python train.py --norm_position="pre" --fused_qkv=true --moe_every=2 --residual_init="scaled_by_depth" --warmup_steps=390
Rows from block 3 of a small class-conditioned image flow-matching model, named by matrix and row number. Rows with one number within an expert belong to one neuron, the router's apart. Each number is 500 + 50 x the weight over its row's rms, rounded and kept within 0 to 999. All counts start at 0. Numbers have three digits each.
Before each expert's rows are labels from the 100 images, of 14976 (inputs lightly noised), where the router gives the expert most weight on average: "patch colour" is the nearest of a few named colours to the mean colour under the peak. Only what is clearly more common there than usual is listed. The data: rendered dice on a table. In brackets: how many of the 100.
# router: slot weights (model.blocks.3.mlp.router.weight, 8x256), inputs 128-255
# up: expert up (model.blocks.3.mlp.up, 4x128x256), inputs 128-255
# down: expert down (model.blocks.3.mlp.down, 4x256x128, transposed), outputs 128-255

# expert 1
patch colour: pink (49)
router.2:442442502505480468528481451451468538532562424469487408481441416489450392479546565505498417497413627550577425477512546495502514472482469484488472415506405498580484528415493502454534461565491534426549421539549489520503480534491471472579484478514506471506348493581543480416576479512465464481513502524473510572558500519464493532558462505442480499625465505481527503484576562493529521529516
router.3:544469492545446477514499512444495517577482496515479486540514429392485432454422579502493457533411547567558411540535536478454517476460500483535479445523464528591512511410434528437527545527520537481539401574574563461512460461482472516570540438495464380506336469557457432409475411548488496516502487473527456493537559509437504455460581495520488456639536457515491500481548610487525460550515
up.7:480519463496488457498503479526484447484424491404529529553501531501573490558690557621545496566479487539435519482485474543530525416568519558520501467501509519556585452428534529495468585460564531549564480603549486402524496444470558562535441471464500528497483463547629520513519411481550526460509470490579609541504523526536528484389494550388462433497527419513398418468567503447544595477516
down.7:538623541418533564481522557528513467483567460514513507478434436508465498497442483479435430463549481531525474540527528470524517575478520524529480459449513492415520569554493539488438427523471473465492553527521542539500575626480513461498532496477517443515542548497468491484405563552500481563392528447474485494497462471529482525669469522541464551488438568462631610502427591497540466456544
up.8:613585525384511512500467524489510433486481571478551486389483529510540559511481479419508455608532420508535498543531462424529604467534512563521509518489516535487510546494572488534521534516490564495407504611519509462418542501397484603513498515464522522456506395412451563540445486485500399415561477485498439442445479514497453486468587483536467507443487589631487559479510576533528427485540
down.8:488495527567444447476496543519415479522584499454452469561500503456381535494604551549451454497359526427545493460428503575519444507533509519430563471493520559487526445541440468434482531525446470497474468437483511410591613560536644398524520455519443505504494500421575552533521496559515447606443550437506522584544525529522517565526442475514487430473535414482529456551575442505488605556493

# expert 3
patch colour: yellow (46); white (33)
router.6:572579493504539526542509431554483478525493514522550485510545516594498580530591482515592548437443463390448510455478498463506504571537553513534509561456549467509464485551511497532514474505468481540456443482402457514426573535498517538439490567424543567496533458446527574493554558537557476481499533541496523481485512504539555478427471539530564510362579525541441426473506530426526533436468
router.7:483545598554473486447472414491492481475490515468518453526466505543511565493513511470566514479438456465543475529515555506534457534426494525553544517426542451517509551450579529512520490553521502523463619536470461422498579403499495468519514521500534484516600456411538538505485558530533457436439500476498578446519523625445540449412489518492572417348570487469405512489562527593476504520455
up.7:487533517535569529549530407416505519539502581543545487425540465554480551590474510506520478500553398472517537587493531506571550540477542536442438568505544528557517519505518393557571567512431481568426537609536524621444497451483461571601416490454501422523550489470500542550470495522557595500497486546425434419421564469507564458479584446498495479488471512545513520438488428519539554436561
down.7:552378441508510397495432513473454621582479488459435444567471414406526422471490553396423485518446549551653409531562477521449429489538466428508465493480461532574428474490487582447550536527475521565503485424545548493519502515543471461587500481669462419537488521543490510597466385480431551608475458557473448484480447522395467524483501570521520537576423555494501569554581437525479489511492
up.8:449461459580679523504608587574484564517467500517432555487452484486471466493520448542503479574498518483403474482474493538468552546499384475497477436555544589565524482458436548516485521456491490494493551466480475488402428491521517483446557536542518394497479503491530513620524503514431471567421526547508502618508548409630420597422526422478491493580365499430473536469411538448520475588513
down.8:401516444568513482488549497493500508497464518505454490543491439416540567481435563487490550425492523497525492521421553509427490549528549444547455491591408509418474570581416493522523556530500556549504538527472537597496484547537467468519488536511471481556514523555418541472458546514469508469566654416573435562522556542517586543524570523567495481549550492524570466531457443492526549508533

# expert 0
patch colour: green (41)
router.0:535483507373488519485514511426440484538540528485580394517533512521499535477399535499473491465506475506464576483432457460498452478599438482527464549499503537518415547460597516395568492508447495431510497527456521512557554559632456493489476503552503521457555556503460392547497428544504554536450428475473477533462524489481455543510477517472503534501466546616534534546455449585504469475550
router.1:534498576435501420469582443513468542562495486513564552421546450486494503481350541498459513436551524491503471466508497477442444480540460461568546510539468504554521502503555467460523442503451493493544459490531566523539547512590452504564426489605469497514545542527404426525517405486497568470438464543515405495532541521476494543484466483516584434506508489576424560501377464563519452433558
up.7:528570544485496499434565560558508486441546561515488417535505552493451497512555468455556524505464457455489522505515458562469500557463519533469542523462464403533471489556444455509457476472459482519456550455396486453499549500473561519387454486454516546458543541459434495469533596473446495545497596519509464599436526546549527524475499462577494490290578472450486499536477505495480520565429
down.7:522534493503482543533509483470602461420499513485487559496521560498503483470606547567540478459477449484392585586548473502616522528453577521425493528492524479493520489443544501612456576501535525466531536528479388517516495494467540466377488472480619600492460497472450497445496603437466533501559522502493449432531494497625607397474550455520553521347558538457476494496509441500536420530492
up.8:519481580499573434447548522560485428502466511530511500491558489480489503536541451442601433545478513494487566495470473533505534469462539497479620513445536471473522531552562532491525501495494479422406506486489531562517507487530561527477467515446589516435586544456500458521586586585506567495515498572470475546503485478548385454370506506545505475387489470494350545474444464496490481546503
down.8:614517399477470489481440492473515588456516527356488536572444542527534541493527537574532540485493496501448499462527502494563462570488544476475435517472546442608468549386508531591513537523506551505437474577544443442459470537444506542466499523503527579471545452475522481502483525399446494486511478504426479469453417490494576449469538451438369568351663519442484489484570492490509427433503